python train.py --encoder_arch="squeezenet" --init="torch_default" --lr_schedule="cosine"
Rows from block 7 of the image encoder of a small contrastive image-text model, named by matrix and row number. Rows with one number belong to one channel. Each number is 128 + 32 x the weight over its row's rms, rounded and kept within 0 to 255. All counts start at 0. Numbers have three digits each. After the name is the row's rms in percent of the matrix's.
After each channel's rows are labels from the 100 images, of 14848, where the channel reaches its highest value: "top examples" is what is common among them. Only what is clearly more common there than usual is listed. The data: numbers of one to four digits printed on busy colour backdrops.
# sq0: squeeze pointwise conv (encoder.blocks.7.sq.0.weight, 96x192x1x1), inputs 0-95
# e10: expand pointwise conv (encoder.blocks.7.e1.0.weight, 192x96x1x1, transposed), outputs 0-95
# e30: expand 3x3 conv (encoder.blocks.7.e3.0.weight, 192x96x3x3, transposed, each kernel summed), outputs 0-95

sq0.32 100:108122067089132140087110127122144123145153105207122079120071140106093097115115105173131133149104189099125078122082108110153127130084131105128108065160147135133114130122161163125144123093114093103084154084123100100152133090094181131170098123118128110162133152138115156088126113083175122162
e10.32 082:081082106184147161071136116101148129106123130140148118122120176134171079169138106115107123121104138135096170159120133135088131095125143099112091165118154184145139094168068083145157097071082098127122151141155150156154159169117107083088086118191154100179149143128176129105161154126155125062
e30.32 092:113127097130103113113125133121085113091130116083151126090064090098130157135114131159107082119141083140112118119056137084104160099092167146080086161122076127087102122115165128141047123098109198058094107115129118103124118098094099105126147108105090096075109102088120112085148099129115163089
top examples: the digit 4

sq0.13 080:090075108114074123087085165060120141128146141115138101095113079120115143156089126136121089147127122139154086093123104098075112082149101142159118093136128106114124081058097139046112113164151104122125129087138135109065108103134073109108098065150140091149128087073142090127111156101110126155
e10.13 099:081074121170158088100158114102068146093140084121096126147136103143138102163083074104086138111130138158073150169129105124099158115104140082091111130103132173131119131159111105147142148032076118163126167100087158114158173084089068127067121121117103082152109140072115179077117163135158092128
e30.13 077:057119130114112136159082103114126137066106109108142105102100097127115108086088086139109119172118119139153119174089111111094111178142126125120105123136121106059147078106128142099000149051128114121097107119125006107104114027120099109127134130109118052117090092090140124120142102115179161092
top examples: length: one

sq0.16 100:125151101126133131105115109135131131133138117148140160148152171131087117126143139121133104124143147150147123168091133115159127127094150132133110112148127113144128148122149130152131171110116138137129135167112112130118151136137130147161130156139152130115123144138124162135148124122170150142
e10.16 104:133095146176101137123088088152095091070142171076131131131153120079124151161173118150084095121140119106104185087131132086084143082190079105066123193156161119114097145156120091111133132142148144154133081102166105140076146154176141145142111087140140074129146041140146078083120150133096153140
e30.16 130:171138068182110144050170122129068136085165108074190146130139117137125092127134173089140078125099145201117124087140105118139083142093163162112137100104162103145100084095095110190099106092105139112096097095130108128149152102095169116106109081086050166134181157100042105148116109113141152117
top examples: length: four; the digit 0

sq0.54 099:107107121144082192131120099136136117106151084186144149160140110164132125138092140144102139200115146100125118091147134146143121138124107100174115119153137128176144134128082188093127109097096126098119159125153116124129104127157096117180127135146114137138113130129157105155161110170128136149
e10.54 086:152121110131148088053121154098120123162111114151149112064159090101156090187150152121130150109170142135085187144093142139122142133107107081099146121093116161147154099079119097126081145130128120165065144127111115073131119067079114153083103167167088163182152129133160190149144184081170114106
e30.54 107:064121147115150113130102110105128121095071125160174085099101119091167146101109089089115161137110103133100150116079128089135164120165144119111135126152094159044169080135173178110029150034135211148091134149111081152122106069103091117111145153142041078121118098130094144149130125075138129120
top examples: the digit 5; length: two; last digit: 5; first digit: 5

sq0.62 091:136076152097136155148080137086113157172132166123144129175131110186157126161113130145095120178163111135121092072121089096116088139122097140183088111159140099131126100085144145091146083150130109133093089079158142126102116109142101097162132080152115112119114110115177112142174093065161111134
e10.62 103:112099136096115126031162120019124096134103098108142099100095098101138093144132116093085114054111130143113142154128137079042133092102122084145152134084143109134115079091093057113096106077111110101091100061081133159142109039127096068052102145134113121153111103112139160110106154127132091099
e30.62 117:106137115133135105149116097096089144068110101131123119121141096089110145123083116099140114135125132117133118145138153105107130169131146141134145116136120141096120046121192136130002160012154221111103138140142032108114112040106110097106129140098045079147124097090114127130142086124168134074
top examples: on a plate

sq0.80 105:119149101133121157107149156175120133089167117182111119080117163103096122139146084138135131137086180144156099149088100149172145129107141123106154139148126108153174137161103144156121171165142087101101142144140080110160107160113116126144105166143140123156141123133097128142120152155159115151
e10.80 086:094134101149112132131049085092147056103115080092112147079119109124088129152138104117166144105098146119200095142082179095120130123137098116137128111146102126110118135090105051064112129114080091099143167161135141085167154156127148094123124073085058110090185083140120143137142080123144075117
e30.80 090:159136128173063121140172091101136134105142117129089189150161139145085118037102124051177152121089181036103151110058106127127135102140101116125148122063158070115134118125094118172062148063097123162111122068074134080129104070097164120109093127111030170132143154123116129135115121158114094124
top examples: the digit 8; first digit: 8; length: three; last digit: 8

sq0.43 106:158152156051138141119130112136139155083183116160110122118131149113130106134105114124132118152074139114125143172124107090132169097096145116129171136158139104171113139175127144205123148136070106086121138120107119135133144106130120123149136169141114106133134117157124144147149090135150121104
e10.43 118:124115103151080091130090144135151160138076061121122113073067152137112128082056130122204147139098102152155086147135206133136127085120124122153126143199153113082090105124120103106147067188132165102131122118126157143099145139107090123136059136120095133143199148123062143205119051137129094134
e30.43 106:143126149174120164103167102077176125125110131150118145153139149153121150108115085084192162152137181090121162123122128142134148120167070136155097111185151093112148104145071150135062169085148093194130151185125112128117098069139166128115095191141065144171157141146068150166124127157138098145
top examples: the digit 2; length: four; the digit 7; first digit: 2

sq0.8 103:099124095142111128155143183093140131125111132121153146131121141111138112122134141112157133103148104122060133091136157147133141136190152121098090133089092163133122105165138075092118123099153121161168099120148135097130113155096118117109121119089111138106112163132142088105148204160126105090
e10.8 088:089037090076141117105162055134171146070176138048147123174094119112089155138118137108118090178053122075099090153164132173094080162187092114128088089094130126140151106087124138166117148150145154131148127079115115141102169169136169145160192161130180058091137145157141109113086172160141127140
e30.8 102:135106140141138079080126113144049089131158065094139104074113075101126107105131108108131118130175115166126091055140077073092143158096120157073122145138149130148153132135106159154101118104104148102086126125155155158097145088079117069120080111080094143151177122093149048134055069122157120085
top examples: length: four; the digit 0

sq0.11 082:103063122123121137087051131101143101136120115117170071086084143123140108131107109170092121137097106107152052129110129107087111087130130126126116109122136117129117116124105129078140116129114105140146141060142106096113122158119114103107113104108089152146145131152146132109130154096135125155
e10.11 098:131112102136172096093120104081069101125092152132142129121120097114128073103134124121129160048111099108100137129132138097088143105136134077119111091085110148109100092094103121150114148037126155123110163082151158157179144062129081103114098139101108100106078156067114134120148121124149100091
e30.11 107:087103101124111117164110103120075124089106108121147108099101083085105146059089123107131123144120131118138120128077150104084118139140164127109110119151092100074098071080167105131027148036125170113103102125111036108115096044097085095094136137114056069118121087083131121105137096135148138082
top examples: on a plate

sq0.37 095:081094118180089126142147114096153102130101135113152161113150129160126141111129150117099128093152120088117154118153103178124087134140114180120128152120141100153134128148082093082179110124142113149103139152123133125156094155106076110109141132111157083101120132130138124164110145144130152111
e10.37 089:121110136181164099150091102145114127121114082128091091123104135149129114148146115073086156076109140119126098145077107067094129089067093129094098105043111172123103147117128046133154135041080150131139177094132138128152164050070131104133124159155114095139102160082137120057135091109128082110
e30.37 091:088118177070118124162074128136138131120099167138076103121116146130095115079120113157078129149087119097158144135095107120045158162138156119134095097128098061088156065121133130075046163120146122128103146135115010128082120087136103148165149117137113081152050127138152145120123161144151161140
top examples: on a plate; first digit: 0; last digit: 0

sq0.56 103:138142161121148078085085161099125155136112163099124080121091150135114142123125110135097125108116130171138115121103118113071115112166087188152136148149142080094101143114148121130156100184169079081073135095129115157102166074137163138131120122149117065139131071101102159083087124099150101078
e10.56 102:140097099179182064188099169151107119091093101130114135125143161087175036170100100138118119089148132164154157158091143125116127098134130094136119137104130153116125165118149108090162111136073115156132143110081130195156104093079075057124098110149125099104090150123095181123096102129130114055
e30.56 097:142138109142073144183162097143121140154134123112078184158161100141081142103102153142159095147048128073144100157099177158063139164091150137156131076112122053125097071099185083162093169155151176112138133090148074091133112107128141110129158134095099113125131129087146130091173103186151142106
top examples: the digit 7; last digit: 7; length: one; first digit: 7

sq0.14 097:139147126171153145149150152113135092140101140099156139105138125126137140129107138141134129111158111150093166143145144153136140137168148141129170128129126163126154126166156101134112119115155173165162114150140134106158119140130124134080179166119150168092112169181127135116138169141092099136
e10.14 100:109054092126110099125111081085143153079168129041144123133149067136084124143173152088121134155096092134114134088165152139090072151182116094105079164153159110167138093143096127129111120153168146139147128137121072118113198109148095164126155106106150073076131075168100121095093176097115079098
e30.14 092:157098134146122079088124126138030057141162082084173109094090103088147075106139129111121088123188086197107090059148049072129143160105138147090093155132150145160131135129094151149112121106083176097120119116144145151084147079070141076108083113107074151130162133113125054145065074099154119110
top examples: length: four; the digit 0; the digit 9

sq0.10 094:135080146130132089105119124096142143127108137100135130110159129150146134126109115099074114107158130118114134053138099114087055135158122128126095134143133130096057093065144112111126054178109116120136141128127110113090127121114149150134108082122142130143139128074124161104109108107088123118
e10.10 080:146095086137123103126108108128042101082144151101111092138136069123124187143088085141128088158138102141080135122156058088111138136066179108111121148101074147135082136156132139117079145089200128137110108087096108146129167092135121176103166167098150089084072132089111103098116155099127105099
e30.10 085:118108126080142067204099130099106121106137159182100087118079146083161138116168108114093182065160136148086131110163158113161092129165168113131127099104111203129135115126158120080116122137141131166145137110166077135119144174150065169132156160190156095133051120160199139122128160112141106150
top examples: length: two; the digit 2; last digit: 2; last digit: 9

sq0.19 095:137131156107130103133114085155108103113108148115162097094160120135148151161125141163118148132116145090161134133144187090115111119111132136115097131189148150107123133115148086107126116121137164127150209111096129173188160125114149168142124106185164130127185150121125149112112109111150115125
e10.19 087:146125172119149114141126088160085086091094194116034105172142131138148141094106154169147078135154096092130157142117130167109078088104170141136081164105133020100159105142112155073098120162143151159209076144182101121088153129142180079166085193119164116153115139082136115118111139152123207121
e30.19 094:144083031120145111131108103107114139126123124138120126139163119125130191155118105146117098114140170132082127069111161138115038115128112136137126128154142163142024092057188058120140061147149125128143090157143098136128164166145110150094122155188100149124120146130128120107127142145112127126
top examples: the digit 5; last digit: 5; first digit: 5

sq0.76 113:122127161127143137123108172142099188141119128141128095131124144151146195147156106117106164134141138158163092148140116126128115153113129133152116106165176160152120107090160127154135127149115092115114149109141122139111204095169199120135116144198151104128144129121133138137121122116138097113
e10.76 089:115146142113169137045148136116153137156067115179116106163170155119123082167107109123182146087138182151184157205105116094122130145124111076130139131121134032154153094150087150118156131151035073129100166108079135143164062127157051024095077116154160124120165166124150130145111160091101129129
e30.76 155:138157112159115113142181093100058157083114100120123175133155093127122146134093160116160063102094129121140089116132167138122134141059144134148136129131144140126107100133168132161045130064140206048095169124102091117163142095122160118124127081082047129095165137085074129060167089122125118084
top examples: the digit 5; last digit: 5

sq0.95 106:128177143108156145147113080115127146116142109175105153139173144171141120141117148097146153177140101116121155131162123118170141157136148094158140134146130150148142121170142143144137116089092116130109105116099155126105135134160140124125124146135158136120100100155123121157188113117133113133
e10.95 109:089101090141108108133105175144153213120111100152131080060043119142120160089090111133182144122132111155139117122130199120135143113122158120153164115166108120077080117165151083089133086148085186087073138141130176092097168115124089098110079079130069141167205126109074168171106065144165101120
e30.95 120:136125126151142151117137128077154122139115138172122125157153153169144136113132069087154167163143158099097165138124128156115128130180062112155119081203145112119125106129083150116089173089148093213138133200138114162092069090144164146111115194132070141174152141149088156192122145144160129154
top examples: the digit 2; last digit: 2; first digit: 2

sq0.33 097:109084090094108107098100109131077071134083081133130128106135109112102092122085126156116141108126145134100122107146146093109093106130144132117097134179127141096121130081125041094120069132109124141110110102080153094132062105139151140174130084164162122097125137084136112116078121134113077125
e10.33 094:043079151132136111138128096117101118103172162073108093140135111058102133121097098165117099173122077120125128132183106155114131103157113103150077178078063112129162156133106158098064101092144134105122163073114041115125132122180122170141149156164159078135120159134067122090137124123100129072
e30.33 091:142088070125131065151114138091127124190141137089104078118083118136155147140156082169101135098201117142074105101153110125103113107158100135138072127156122197170070110127149128128143101164135142123196109148141115133118150137134114165131145150222190160077100152144186123134107162158148127159
top examples: length: two; first digit: 5

sq0.28 096:146144115108166117105154118169075100129155108139097095126177139108079146078129095147149177083141139119195106095127102132115106126134142105133115104169144117107134110128136101164134160122161105139089166123091117111085170111121194159158143121177155112129108137105082186153085121155188119151
e10.28 079:087165131119114089081137128162095106100143104161158122082103178116097127141064118137179082136092179116144094206093136178135143128167156134184123131141114145139123139079145164078174102161174049163113162101085116133114134125112062060115118139072123106093143156114121116187090143140107125089
e30.28 094:134120129154083142129163086164128158098124087075104167149174103161114148082072126148154070108129193102121097109095148148106150103095146145133138151080152092147115148123160137177135123157092133114092133078043148083163142131105155104117095113071114131146150152064133097077155078131113146088
top examples: the digit 3; last digit: 3; first digit: 3

sq0.75 102:133129062161122136134170113151104069146130102143140124111094122104097111065209107130177168109101166148131083184099130173164084153089132154078128119116138118150148110113156139131136199127200144112116130136128120116111126127078146160116116138112133118138142141148095123148110135154129135160
e10.75 078:146126157145130144110124151101151066112154136124132133156155131118141114141170158133109089131152135073161165132150112127171103145145041128102121140109097123173162168083120154103119147100100085154187122129135132117100144167171142077190188106070137165081133122075139147100145128140135112100
e30.75 098:150100079155052116116151095163127121099156107093136141143162117136098096102097137155107102060108187120097124096094113119103112119104172122099159144034173078157101151097109112180147124176062084151127096034099156085144151150090170111115102105093145160173130144076144081120137071128112178097
top examples: the digit 0; length: four; last digit: 0

sq0.0 107:144131150105102120143113114160119145105153110166108165145120105167134097163110141153136124150104107105122140108111109142149120139115120096152111149164138144154146158129125146107144144106088119114121126118134115142159099122129101102172115124163166110136150122088130115133159135150155114139
e10.0 116:125097116114129144152093137077125151091137106117090086120077095108122144085125114140171110107097091108121065130133160122122104075153136131144124105154107109102116094154152112083130092158091174082133089130152133083085142141167113125110077141109097118090191095078060160169115039175122091154
e30.0 109:163080075166143137100139123092151121159122133136114132166162140174136144107123065087155137160124161105084142088094106170067087120155050112161090067201168112130076116102108107159107134091157092147136104182117125134076092086136168142081110122134082172128162170139091130160120125170134140135
top examples: the digit 5; length: four; first digit: 5

sq0.4 102:130116157103113135132137082119115132135108142149152141118149120119122109161143152151127108108117139089149148131123163109160138131098110114151130140174122128122157127130098160092141125134107134126133166118098120135145105102134114139154146134190143101160168133149133134123113129094153118150
e10.4 106:181151104161092125147091169165114149089128158123084078137141114104112164149172194171156109114180109090130156153121139129130117059136148153134149159134068090096116174139125164040083124132123116118202100156192106078068126114140223125135105171112159110125144139086129145147093139158145166131
e30.4 130:171073034137127116137140120102103117129147133115124141143161124149119162119129149110131124107114171112066138091115142164084047080127142130152144109117163133123023105029156039139107083104142108112143046119141101127131139118158154150067118106160091176114148161125140134104137131146085126134
top examples: the digit 0; length: four; last digit: 0

sq0.82 109:103146113149109140143119148151178140133102149090117135141115148146122123126127107100131153135137134126150136142175095116106169107163151104148128154150118139115123136159125171126134151130141143122153080141155129126109130145104120123116117121167153111139123120155139144134134133159110125146
e10.82 106:196154177106100104077123113114119123155095138113090116061154137132161110148143161151110131059159154118106166164092100089078174151127132138149133140100112100127139116090128152157131184127096082118113167133161144152161109101105121104076124105103156168120090142074151149088150177102143130133
e30.82 161:101138108134139142113122108132072121089076117153180103110126125103158135090083131099146129156094117157122136093082143117121107126132117137113122119179108152046142076112153144127015122035120152117065133151106045159129112056092110111106102141086019077129144104110058159143135107094117098107
top examples: on a plate; the digit 8

sq0.18 104:120131140145114159152105094139114089094148101158193125129079098125137143093131200188101150133122101097109175133139182152135155129168109122123144139169141138186098138129112126148103139060133153164158195135114134148207155132110118195189163108105163161103148136137131152113165142124198125142
e10.18 109:174084161112145053075117012143116090128132110114092160135162130172139077132131141099091157141175149149113119139084099139141122194119098158150088163085138082161189128097142139108136155112117127151118123098089118178171142137144150129089079154136156136135089154082154187122142141097178182105
e30.18 120:110115135113141147084093091151109109120074110110161104111069121081125138160060105223141115160156093165150096077096113101137168133147132132120039160150103140079126113159141148130080177139110125083098180154120094109095153113107099090142100118082142100036149095086065118149092086111137093075
top examples: the digit 7; first digit: 7; last digit: 7

sq0.23 107:141162160159117142106132181118117176126152141152091136116094138162149150171152091141140152142133155154137120177140101146154140129142097148107124159173099120160155112196123142113138165162138086082126117165150126120121136121117108090115108190167129118143137132136153124127165164153148133113
e10.23 103:132134091134128116125088116107172105148101067128133103095126138175099108056144113113173097086132103154141096125118210092143149101172119114144111115157110101100113081141102065085150109117086137116159100153115119104099197151130125061131087074087076128122181078093088103145141118136118062134
e30.23 114:169141125190097121110179087088119135114138137108108173167163138150092087042128118061182121119132178092122146117124082115116104113133081102155136107108165078143137124123048124182085136063132102134137127108116113087113111052114176122104112112131035186136165145130099118139130127154130087134
top examples: the digit 8; length: four; the digit 9; last digit: 8

sq0.77 104:118122143114071158129098164077158165180108157094139121184110102160174115185101120102116105151178123133121090127132084092129128141171079164167123129150117138146153065123081190084127098182111129153139057108175141089062132156152066096138095113171139127143091140134164114098166122109131142132
e10.77 100:155114157103100105076142148098118111151097116136111137125152104133177091142124134121148137077146084129086102143093112073081115108089145078133166117126149141133111090106104075134130158098073165154146106101125169145121140036116107093070094146094108101113093156085109132130124118108157080146
e30.77 143:076144136113136114122105109103099135067092115148164100099113100090144133104090115090141134146128095148130144127101136096135130154146163118114139129163092145061139075130161159102000153017137186108078155157132057133126090044097089099120122127097042069107106081111092129130131103087162122087
top examples: last digit: 1

sq0.1 117:127130141147122099121137130165124147091142133146162086102113124122140145124142149167146135119097112124148179138148150130104199136159078144115147141167164141125106173133110135150123136151163133103139182155170131122181157115100110152139144152145138107132153122114138181147130123136160134119
e10.1 115:152146116094153136096099120104128125148095119134088142095099138137114181110117178081158133128104150124156136144074127135183088160128149134188143042126115064136114109082181174081100066119139072131126105169135098141138118129121176125146124150093157132162152111103123116129150094152147155181
e30.1 107:105095152133120131098113091133144100093071121146071120153146143117093164125074079132140121137120176027082167093090115130078182060113033094149106168092156100058134128102125125117087151129088102140122148091083131117090106107116132123109095105124112116125144115115078163089126126120067087109
top examples: the digit 8; length: three; first digit: 8; last digit: 8

sq0.71 108:094133119100106147128079192107163128155140163120118121130098158109139076150133140160145101144128118155098124166099107111130130118135131113105138114131122138159162140160107146119167159162140126144144135125144131100135108140102089137108125146109116119153134126160104105086152128079110113112
e10.71 091:105090135115115156055151043119157110102161154082149158173169120130107150120103118137160083174106106124142139102182130196131131138219092089137133104108131074197184096125110140106114122097130162169176106094156079098113166143206116150121131122113113120150117125112134132139141138205115125141
e30.71 104:174117107170111103094153141123096113155182072060134142097102074105125088153134144133135067129171144165134100063148079095117109121081129179079104162131162098166085146121067115186147091143126123099123115134113168150110160102086124071113086076086150148096191128083131061121085072151132129091
top examples: length: four; the digit 0

sq0.94 092:117119112109124153095109138101136104126113140124126132119117127139137106103126126179105128095137135115141105137114119137101086102149108111126138113140142111111138157093134123115131120160140087088103112094126100128140122090113102129148115143133131100166137079133111115139097139097150113112
e10.94 097:117079097172139100154090109080094126102103072102109112112152123150128050142128098148104139054107155129093108127086119121073129086125148126130120126060080147129121090131151072104118138071061158103101143136109191158113165078115108086129127128143103134164122137091111174038129123113124098091
e30.94 081:067116117128102134169113113144120111121097123139117136111103113109088128068090121131125111171071131102140122125066139113041148142114152116095094119162097096095110074096172093134053176097162158113115108122113059112111109092105093101110144116116090081128078104105166134104144110175166152101
top examples: length: one; last digit: 6; first digit: 0; last digit: 0

sq0.85 102:109135111144099180130100111103153138143175148140129158144158117169165103149111095116139119210129161109123158134129095141170129144150117108177142124152101147160163126186088222074118148114128135121129129147150126077120126158138042146146110136174146135164134150119157099121176136138111142144
e10.85 093:162134149137109107083125137153067165133074127159141153112172101140121152155177125102149143058130081155098159103097128076133105141132187095140101168108112177160165106139093069145142138095049124166101128140120191133150128076081097080060093124110129139170101149084148179131141173148174094156
e30.85 121:089131153122150115116095115081135119096083135157145092124106140099158136097108068077137171124130111124116170117080101103149154151185116116113130112164099142068188087153131186091005155016131197163085154169116087139117075042104110109130104152113054105101081110120111135164120109096164128117
top examples: length: two; the digit 5; first digit: 5; last digit: 5

sq0.44 116:141131109066128134142113140124138152121105120129159142109094099123128106095112165174141103106100111147108155115088133107131163083113106103098115113130124146128145155144104140119119147122111139118122145107147110144174097131099082103129146134100133125116174105144101124103136118074139130101
e10.44 124:156139129102127204099099091093100131131143163088110100147102129074108192145127127125139117150100114129137104112175130151136106106192130151161134098126113118112119097158123187140074127120114108130133090140171094130129134130218176182151122145126118108162142092123141110109081117217123137202
e30.44 121:130109076157103130072151133144159105105135111080156155118104109110111109181119121148139130129142176158126137121119103086114105100113109135095104146107145100127051165065066080187170100162099118140089072117095173124113144136104127088099084101086174138090171109093085118163102099131098166092
top examples: length: four; the digit 6; first digit: 6

sq0.46 091:099093097118107149110141092080110128123080151112132143133119115133122118153105111125098104111141134131090083064134134142125106096111141093104128086136124134114119109056104088071126110096084142134147125101105126106082039140166135138155090073134114143103154145100130069115130141151128103123
e10.46 107:098077111154140139132111070091049110103134106103078126141101106104156078149123071143050141138124137137090122133141107153091141092127102074108115140081107153125114136124110093151117147025112136110087172064116139114150127058125071140097163091113086085102091139098108128045169147148152063127
e30.46 099:063113130071104109179056101088152100036132121136117086100080104087112126103116051147066157121175119129099141167162094088095125150167109124107117144122094130110146104120111137057056135084109131140128106122132086139080086066119080106110140159143135090106053093124175122147138133106169149127
top examples: length: one; first digit: 1; last digit: 7; first digit: 4

sq0.65 108:117136068137145104099135090102101066127126072130109130064144149097087092076151098118110126094114111115090111111146123144109076090126114105093137084109124099065122107101149089148090104114123113125098122104086138099099103101113121159131118106128116131097133110115132132120097142115104080105
e10.65 099:108104137107160109135158051135063077113199150095084129170136085068123112118110109110077106182113127097070136137178078144132111112110154120142085128050090093094093106145146134143150107112211132084117181128113046133118100146122133178117180165152169110087068191171114135129135097084126190140
e30.65 123:082091110071136086172083101104123095132106153167091078130080141090131151129144061156074161091165126128081132104154138094132107119160106098128101111130109191164112109110157131073168129168120125171161115112148084117099129150150081146112154192191179087130067103142189131137144160116134128151
top examples: length: one; the digit 0; last digit: 0; first digit: 0

sq0.30 107:138118115152132154119109108162132097116121122159151142108131141126121125100118142143157139116102124106109143142130119162155130130124146124136139139170146141168144155149136130154146150103132121123132121132114115148164135118108105152138140121116173143120142102149104138131134134102160136130
e10.30 107:104075154152155160120099034144128122061180133104123150102139124078117131130163134119091099091143130135070138054173105099098135133215070068082097134132156171145134128152129091120114161087167137153120139087189125168118113125195112136165143114129102080095129096169153139089128164191078105152
e30.30 155:152151133188112161064163130152113134096157097083181151115121104127129060149128165126146104148135127191140109101124064096160138139096141162089129148112157100154152131128051148195124120139095127104098122109132142134145143114074164082125090090077119150146206133095063091155084082107142145105
top examples: length: four; the digit 0; the digit 9

sq0.58 108:116188104101156157084138098179104104106151134165159114136133132093106124099123156163126130120107108067140164108132134131128157152106139099157164122203172131137099164149138083137133110080149104125107205099092126126174130105108145162185161122144158154134174098141103160168105131117183129155
e10.58 093:094106183176177145085132079175078096155076131109157115107161190164145175122110078103138159144116121163184129128128111167139148133138149058178135043114104164192190133109181113141166096086107117211062164103120146153163068137134090095150135155119105089159123166131151178116176109161149130119
e30.58 094:087088129075125158094093117144146138090093139109074119110100139117141151147086094211083117119132110087118136122035100113078198098126102125096076158147119081108131152126138171113107149153091128097096120115038129126108084146101099119178132110109180080109122116127100135109101126107106201123
top examples: the digit 5; length: three; first digit: 5

sq0.9 108:106121096116122177101171128126112112104176103196110127083122129112124089129142121151096136182058164111121105126110130125180142105128157089136117096168126133186135151125116145099135132132150092116146176114126095100166103145079159131186126109148120158151170148134117121142169109143117121136
e10.9 090:059142162112104153045163068129110090139102125096129112080131099124158134097108076131176094113154141131193076135108179155094154166201081105124091134149111119176126147126094129104124156085074092147093128107128095104159114131164087050122103114107019159144170115106121159148124100180133097151
e30.9 111:151125136176076135093156121121135132109140116048123163158162123180097101078128109099150074118141181099125115090093083140102159100078111150122113143094182059163142137151081155176123125125090102106113116106056152082135113099084185109123075082103103174096161178095107099094103091150121140122
top examples: length: four; the digit 5; first digit: 5

sq0.64 101:121136124154130131125124157172142118132156142117110131139131116126117151149130126173139147115129126125148136104144153120101116116157118139101098178215104156100141163098133085086155111131114149144176153131143147136164092140157117159160108139181199172109138116123160118159113145146181115137
e10.64 122:120104163051141103090133107096121119126137143110082146140089107132107154024077133116152129165092140084146049155140093165172100154130155156190136094118115082180133073081126162090094096103109119152151105123129108122141121111169098126145138169059107129121147192100053111144140096108131109084
e30.64 095:115106075122177093108115108113075153176089079111106111141140075119155157159099048181133113149166138112140094077125142142096105152140069114168076158208150167141075127120197112161127125182175169084149148208113132151112148158122117117135097111174141124108134129100141100094102113143147097109
top examples: the digit 5; first digit: 5; last digit: 5

sq0.66 096:125176097149120120114144086135109109093160081169121105091113150100088085070164131135153129144130102111119131175128116152151113114103149100128135135133128110145111113174119117129102161085104140108128109121112133153140129153123130161169097169102101118119122127120106116154128111148126115105
e10.66 085:156104117135110141170070135126100130129047061143161140034122137117124137136151139080138124087079117145160085135065167129130127138083121141092117106164161133103090136090120085114112077143095172084155144147097115102162132153136148105158061062088064113146120057165071131104124074132132120090
e30.66 092:140122151166099143150151086102130122149117160158074147161163164133095138072119086063168181137091186028103176122089119133126147121175097105153138088116143079107159083147101137136061157076113092204147160120079114098115096086152157141125119187145050153163116149136132166158143150168140084143
top examples: the digit 8; first digit: 8; last digit: 8

sq0.60 094:124107157118105142107141116152147152118186120166130127152143125147128091149152149163127134214108156090149104132086104136124169116127116130149154123148127155149098137109125160109094131110108109066105176116136124125177141118150114151188152121141114120170117109115129147127142071139147116184
e10.60 077:181131142117097082093099130161146103137049133077148089057133149121132108174170179115135158104145080163109163132043172090110164124094086079088125119144125121134164122102181095158148089138081147108149115147096166148130117118070123137096076121125035122188147159153177193102115167139180130141
e30.60 084:076143146152098135114158104128156122097086117164164122098109156112143140060117074080172181119112161118114176118032116106160164113189136129114147140138115119048178099140117177127055166077113147189080128123090124133145126093093102105118101187135039104117117120129127138196107112080134119124
top examples: length: two; first digit: 2; last digit: 2; last digit: 5

sq0.24 110:149123173100150124094067139138092114125102138085136070111124115147148124155106134143089078124122102144113090094100109097077085080128104135146103078123149108082078137079161107174107093172125152100117132115112130161127194070120147155135116121151093126099140107100121161097102087062162115124
e10.24 112:121116108151152096195150136124063101075095113132069117149124137108167125148067072184136128145169109153120169164099116133109169102077128093132140173084085118105113182159120120125161159144099089099108138065139086150105104133086060077107087152157122121113071145067086113112154117122115114089
e30.24 091:118121098087140099158107119064124169085095157166079122149160145133126161135122094148117152106131121129116145132140199171118084175164107117177184110153114158107098076142195088106000130083174119134129168171127011131134117092160101156135179187140116101137077139147129168138175138153171144122
top examples: length: two; the digit 8; first digit: 8; last digit: 8

sq0.52 100:109167130067132166109135091114126140134172131193116177175167155173133139163093117101124111171143146111089099129135104121179107172099143133188130145146113117157155119132119137150152145111034125117135101124133137139105128115148120109171096155162142138120091123145137117177164110129123122118
e10.52 102:112119107168099119164089152123154172078125093110098119091058087164125093075128088145192136094146072117136115090113186108099133084154135088134151140137168112091056122159099107095147108163101205115137139146133173123092145124122136097129078136111114086107201114167076151167089109118099093062
e30.52 093:177108092181140156105164140069136110147138131157162133144145143167149112109147093060185146156122129118101139120124087162082103154153099140151104077215157098123107091115097129152090153078156094165117115195157122144086102070130159144098123157124066170163177165138081132159090110154166150139
top examples: the digit 2; length: four; last digit: 2